A small image diffusion model, trained from scratch.
Training: muon at rate 0.018, 29200 steps.
Rows from block 5, named by matrix and row number. Rows with one number belong to one channel. Each number is 200 + 30 x the weight over its row's rms, rounded and kept within 0 to 999. All counts start at 0. After the name is the row's rms in percent of the matrix's.
# convs0: first 3x3 conv (model.mid.2.convs.0.weight, 256x256x3x3, standardized in use), inputs 224-231, a 3x3 kernel for each
# convs1: second 3x3 conv (model.mid.2.convs.1.weight, 256x256x3x3, standardized in use, transposed), outputs 224-231, a 3x3 kernel for each
convs0.128,104,192,205,214,157,186,202,170,177,222,204,162,132,184,171,179,232,187,189,197,184,155,201,173,191,197,190,179,176,248,168,179,241,206,178,176,173,167,215,203,142,229,178,150,193,164,202,216,200,203,196,166,195,186,192,215,230,207,231,184,199,251,252,191,214,195,228,191,200,232,222,204,189
convs1.128,063,152,187,200,142,210,191,169,163,190,196,179,183,183,145,168,182,199,161,144,164,184,221,249,180,223,196,174,275,250,236,220,247,211,209,228,242,198,194,222,230,232,197,225,273,243,193,251,218,210,219,220,161,164,195,227,169,169,186,189,205,174,167,174,220,197,214,174,174,224,164,101,229
convs0.129,103,208,220,178,205,213,203,205,243,166,190,227,200,197,203,204,219,206,197,129,193,200,143,209,218,146,200,232,192,159,191,178,173,210,185,166,214,225,163,146,288,244,159,217,228,172,218,209,225,188,219,220,218,244,200,166,178,214,162,210,224,195,207,216,226,212,225,181,192,199,213,199,224
convs1.129,084,252,177,202,238,270,135,216,233,189,279,259,252,218,175,174,159,184,180,129,163,194,156,137,186,183,172,182,202,190,155,144,222,141,218,211,214,183,141,175,200,216,219,219,204,223,222,191,211,163,189,224,192,198,164,198,171,213,161,169,201,179,221,190,140,125,201,245,207,206,177,191,151
convs0.130,103,254,243,196,217,189,176,159,207,168,220,196,177,228,267,203,213,194,206,196,213,215,184,256,224,223,164,215,198,191,210,188,165,177,189,181,214,116,193,218,176,228,180,221,216,236,188,250,132,204,170,222,225,188,182,225,175,203,118,238,200,205,195,226,237,193,214,211,179,177,214,171,176
convs1.130,097,213,237,192,189,136,198,258,224,207,193,247,257,210,142,141,162,208,159,188,156,223,222,225,240,167,149,137,228,216,188,223,198,176,189,195,179,233,270,241,233,216,186,183,192,235,226,175,214,200,267,161,250,170,195,207,190,181,222,164,154,227,185,166,260,202,191,164,209,272,129,233,188
convs0.131,104,183,138,169,219,206,199,208,225,243,184,182,203,220,219,217,204,215,189,214,221,232,205,223,170,205,214,226,175,209,176,241,193,143,196,232,287,207,210,205,171,131,195,212,214,158,156,174,191,168,121,217,175,113,154,185,208,254,193,224,273,207,182,183,243,208,150,176,232,212,246,224,185
convs1.131,112,204,185,212,166,241,256,192,165,215,260,196,216,201,326,192,176,186,191,213,162,187,240,189,181,196,198,232,190,176,201,216,193,167,206,182,135,188,163,178,237,240,199,228,186,208,192,221,214,198,188,190,194,176,139,229,179,219,159,230,203,229,270,149,196,188,152,162,209,191,210,242,227
convs0.132,100,158,197,195,210,226,252,187,164,205,200,244,214,188,219,263,192,204,198,176,219,132,192,216,191,252,186,192,232,214,158,228,220,255,219,199,179,255,221,210,177,223,180,178,221,207,211,235,136,237,179,210,158,178,179,214,158,146,273,223,137,238,201,161,194,194,200,205,245,217,157,167,217
convs1.132,092,218,257,232,208,158,230,235,153,149,179,211,154,148,207,185,214,190,198,195,182,202,210,174,244,195,198,266,227,204,142,180,171,140,171,170,249,172,209,295,149,182,192,187,187,157,217,207,237,219,195,236,199,188,166,220,196,188,222,261,226,227,176,214,201,218,164,188,223,252,244,205,200
convs0.133,106,204,266,234,213,207,200,223,191,215,167,172,152,179,164,200,190,203,200,185,237,202,235,250,240,182,195,239,157,174,188,206,213,204,190,173,180,233,203,150,183,149,170,197,204,185,185,205,161,207,200,140,220,238,199,214,212,228,236,205,212,205,155,215,186,197,183,179,194,222,156,211,219
convs1.133,119,181,216,170,189,226,195,178,204,257,199,284,221,216,221,198,223,206,204,236,195,191,224,220,175,185,174,177,203,161,189,221,189,204,216,211,251,207,207,227,222,202,204,221,216,228,165,163,144,187,167,192,170,228,224,228,199,184,219,239,158,217,177,181,212,125,163,162,148,197,237,212,190
convs0.134,092,202,187,193,229,176,174,226,228,182,181,163,231,224,181,195,223,208,189,195,167,232,188,195,251,179,220,213,176,208,193,212,153,188,190,195,182,200,193,232,200,230,215,210,200,191,180,171,216,149,209,221,227,243,175,177,217,234,200,281,202,193,181,160,234,237,177,239,231,201,233,201,194
convs1.134,070,224,161,192,204,137,251,171,204,210,214,257,269,211,204,165,173,213,215,174,161,201,186,210,158,198,206,184,209,231,225,233,227,194,246,182,156,198,205,180,215,181,144,219,204,199,244,264,236,242,164,224,233,196,229,203,170,147,201,175,177,213,173,196,160,152,133,163,171,161,203,156,202
convs0.135,096,147,180,191,243,178,216,189,219,216,250,227,186,223,208,191,226,227,201,226,209,218,212,165,254,206,197,229,195,158,197,178,277,199,178,212,194,252,203,181,209,203,212,216,251,170,186,203,164,330,195,238,208,202,218,229,132,203,166,182,183,191,197,211,180,221,180,196,202,198,200,187,184
convs1.135,142,207,247,206,194,189,201,188,244,212,188,173,183,174,171,241,249,125,224,195,198,193,175,144,216,219,204,214,215,219,217,190,219,185,218,173,204,179,194,199,206,170,245,159,195,167,196,176,200,240,156,202,207,113,136,222,188,272,216,200,208,237,203,182,193,154,186,194,195,213,181,205,182
convs0.136,106,208,205,252,209,176,198,182,223,192,182,192,222,151,213,154,221,154,169,203,211,184,215,168,262,214,216,196,206,207,181,264,186,176,203,255,158,218,183,231,210,177,204,198,218,224,188,185,146,205,159,248,237,215,227,203,177,203,204,186,153,202,224,221,205,201,224,209,208,186,245,199,200
convs1.136,094,221,236,183,220,164,213,183,204,263,243,238,167,157,199,167,155,252,119,216,239,252,164,208,227,189,188,161,194,211,127,202,230,166,212,201,233,211,211,171,218,135,166,215,183,201,198,200,198,197,213,188,185,245,230,191,163,220,238,178,252,206,221,190,182,180,206,220,182,195,227,213,217
convs0.137,099,206,226,215,175,215,192,189,201,158,203,210,196,180,223,115,197,192,187,190,223,220,179,208,208,186,226,118,197,193,214,224,150,208,199,157,222,238,218,219,206,197,175,222,195,231,169,215,215,202,263,214,194,197,192,205,213,220,131,316,153,196,154,242,230,212,163,194,176,207,188,159,226
convs1.137,115,198,128,194,225,245,215,190,180,155,201,234,131,229,300,178,141,178,243,241,243,205,191,202,263,191,197,212,195,201,214,161,170,174,125,186,153,195,252,192,165,208,162,215,184,213,186,181,196,176,160,224,177,197,186,153,161,224,237,203,193,198,250,225,141,185,192,257,162,142,243,225,260
convs0.138,095,171,236,178,219,149,177,211,194,188,166,141,204,168,126,195,172,155,175,160,158,151,171,178,186,222,212,195,248,264,252,191,231,280,158,233,220,167,231,164,211,202,199,223,293,219,199,219,222,184,188,218,234,219,215,217,219,144,185,295,204,198,231,157,152,140,169,153,127,157,158,139,158
convs1.138,077,210,223,257,236,192,201,147,171,210,221,285,232,238,281,240,180,218,181,164,154,137,131,169,179,220,207,191,185,158,145,173,156,138,220,195,180,160,185,177,188,170,199,151,230,271,172,232,226,182,199,221,161,181,200,239,170,158,226,157,137,209,142,197,219,232,244,221,216,244,159,178,228
convs0.139,074,169,180,178,165,178,180,181,163,163,208,219,220,217,242,236,202,214,204,224,220,215,215,239,197,198,204,186,220,226,219,230,223,183,252,231,195,160,186,184,151,192,214,157,189,199,238,242,233,218,229,230,187,189,181,218,203,194,239,206,184,226,171,155,217,222,220,237,222,213,244,212,191
convs1.139,055,179,183,183,238,236,219,225,223,211,286,274,198,274,266,179,234,248,207,159,195,201,193,207,205,200,206,184,167,159,130,190,170,130,175,167,174,144,138,126,133,128,121,180,167,149,189,188,195,210,220,213,208,215,209,185,172,148,164,167,132,154,130,138,192,168,190,214,199,200,227,246,238
convs0.140,100,186,221,170,176,190,210,202,156,217,249,250,228,245,194,239,197,240,217,160,199,204,188,206,215,212,234,229,209,209,225,235,163,251,203,122,195,236,190,213,211,172,247,196,203,204,190,178,196,196,169,225,181,184,186,190,148,224,209,251,207,194,187,210,208,184,192,189,190,141,198,205,169
convs1.140,100,225,216,209,229,269,210,206,209,175,212,281,214,185,299,194,195,231,173,171,233,216,236,122,180,259,180,205,196,250,214,165,192,223,252,173,159,175,185,183,176,128,124,185,169,168,200,196,178,186,159,255,189,181,242,220,202,146,218,209,189,197,213,207,218,230,195,224,241,228,212,148,166
convs0.141,103,194,178,185,185,210,175,200,264,191,184,210,217,185,164,180,199,182,195,174,182,205,190,190,191,212,194,189,231,262,165,201,165,167,158,174,158,163,158,201,211,181,214,172,171,168,172,206,176,176,202,207,232,212,254,174,185,192,223,218,176,242,215,197,171,177,187,206,172,187,211,164,164
convs1.141,081,162,193,179,185,209,214,152,197,216,199,228,186,206,232,259,187,214,233,210,162,199,247,176,178,249,194,190,191,162,220,203,140,164,191,151,189,214,217,225,219,186,167,238,224,192,182,211,201,190,180,232,215,216,219,229,152,143,189,189,214,194,163,176,191,226,228,269,227,153,203,190,178
convs0.142,099,233,181,206,114,195,247,202,285,257,210,227,181,206,196,232,191,154,151,248,180,199,210,225,252,167,187,217,204,214,189,151,186,196,215,232,231,190,197,233,204,231,154,226,222,189,204,209,179,204,187,228,197,236,237,185,207,149,221,226,151,234,311,255,211,219,211,172,209,222,243,277,223
convs1.142,153,215,168,133,231,217,199,266,193,167,196,232,246,209,185,221,203,207,215,219,242,217,152,208,163,237,200,198,203,198,190,187,209,168,173,177,209,198,208,150,223,214,214,208,135,203,203,193,182,177,194,207,237,205,225,155,154,174,175,198,176,186,169,152,167,140,161,199,243,203,191,196,175
convs0.143,104,198,189,201,215,246,161,192,200,201,223,188,170,216,215,179,190,207,163,182,171,219,203,203,247,217,230,219,206,182,201,207,234,170,217,169,187,191,233,188,229,210,182,193,187,228,281,181,195,202,195,178,195,200,185,239,269,156,190,239,152,206,210,236,187,219,166,197,213,190,189,221,218
convs1.143,116,160,216,209,160,271,191,243,203,253,197,213,172,189,213,203,224,205,190,177,215,209,174,236,231,127,168,190,237,197,194,151,214,158,154,216,173,182,171,206,197,211,221,292,161,143,238,187,195,243,175,231,192,115,196,245,239,199,220,227,176,171,152,181,187,184,189,157,212,215,209,194,253
convs0.144,101,173,208,237,188,184,218,163,234,206,218,194,174,216,200,198,211,250,227,172,174,213,146,221,206,99,183,216,183,200,205,183,203,210,160,188,181,185,209,204,233,150,182,192,185,191,249,216,196,199,196,212,210,233,249,217,241,245,203,178,198,150,167,208,225,239,231,220,229,243,197,195,197
convs1.144,148,194,194,230,219,226,204,211,207,214,260,223,238,285,206,216,230,214,164,201,184,185,220,213,181,173,192,192,236,179,192,192,219,205,209,172,157,216,233,192,178,188,210,210,189,220,178,225,214,213,219,224,207,169,172,187,218,184,155,234,216,181,170,177,144,234,190,151,175,143,202,233,160
convs0.145,101,253,250,231,191,205,205,229,249,194,187,220,190,234,250,267,233,246,200,211,243,227,215,238,173,171,145,201,224,192,180,208,259,206,182,268,209,178,214,151,208,259,207,216,263,215,236,181,180,203,145,209,180,178,204,205,176,161,207,246,195,217,219,208,175,200,204,185,219,205,192,214,193
convs1.145,111,171,217,205,188,234,222,229,139,148,280,188,210,243,189,172,169,177,137,255,247,185,220,205,178,223,230,180,161,164,180,190,210,190,176,184,191,275,241,214,267,142,238,222,269,265,206,190,195,201,235,221,243,202,209,214,231,197,189,213,186,211,198,180,215,216,224,269,221,230,193,179,188
convs0.146,102,196,150,165,201,199,210,227,235,196,243,227,211,203,194,236,221,217,198,243,180,217,190,216,253,184,214,181,207,166,213,197,218,234,249,219,197,239,237,234,238,240,172,204,208,151,149,233,283,145,198,219,207,215,224,215,208,205,253,184,214,237,205,167,228,188,154,170,201,241,213,180,186
convs1.146,076,187,202,193,219,214,251,199,230,246,244,218,187,237,239,184,204,231,104,212,222,196,156,172,173,173,232,184,214,207,211,243,171,167,182,163,220,166,224,226,195,231,113,192,207,153,216,213,217,148,161,219,194,240,250,228,155,164,230,199,223,256,207,212,211,183,183,154,206,224,208,266,292
convs0.147,098,185,220,235,216,192,192,181,175,201,199,228,185,175,181,192,156,202,222,202,191,172,230,188,193,140,169,196,205,191,197,222,198,204,198,165,175,209,199,220,219,216,232,238,180,204,170,163,187,229,180,236,236,200,207,199,216,182,228,193,192,226,188,238,203,239,209,198,231,195,145,210,214
convs1.147,078,194,210,217,237,200,238,222,222,176,222,253,218,246,187,254,213,223,255,232,242,193,230,237,211,294,202,185,220,224,192,218,182,173,195,214,189,195,155,187,202,132,181,200,144,138,159,214,229,207,285,186,218,219,208,150,207,217,194,169,187,205,206,165,238,177,201,228,172,188,205,207,216
convs0.148,104,232,216,217,219,208,171,197,161,205,207,249,226,195,202,200,212,226,196,201,239,202,167,232,195,208,205,208,130,196,180,194,191,194,198,186,169,163,219,190,200,184,190,249,215,178,214,184,172,157,220,216,197,175,179,167,180,168,200,229,224,211,181,237,236,215,196,229,225,199,223,229,249
convs1.148,053,211,199,269,203,194,242,230,191,241,231,193,176,192,174,171,233,158,255,216,195,213,182,165,203,186,174,205,199,220,226,257,170,197,253,198,171,190,198,157,240,197,174,199,205,252,208,249,187,186,233,212,183,197,191,163,224,165,161,241,164,183,203,186,206,195,185,179,172,213,183,182,218
convs0.149,106,199,163,149,237,204,206,196,201,200,195,219,223,201,195,215,173,197,185,194,210,219,274,161,173,198,184,235,174,188,157,184,195,225,228,204,211,191,242,215,205,239,182,171,204,204,187,200,162,197,188,163,207,199,197,211,218,217,238,243,257,232,181,194,235,212,202,182,189,254,179,194,229
convs1.149,101,225,170,194,200,225,190,190,227,156,211,183,203,271,193,202,196,170,212,215,231,197,237,158,192,243,115,172,188,203,210,193,132,216,204,207,150,232,215,175,170,189,189,204,186,190,186,209,214,212,231,222,157,208,208,185,179,193,201,163,207,225,197,245,197,177,170,207,197,205,168,240,194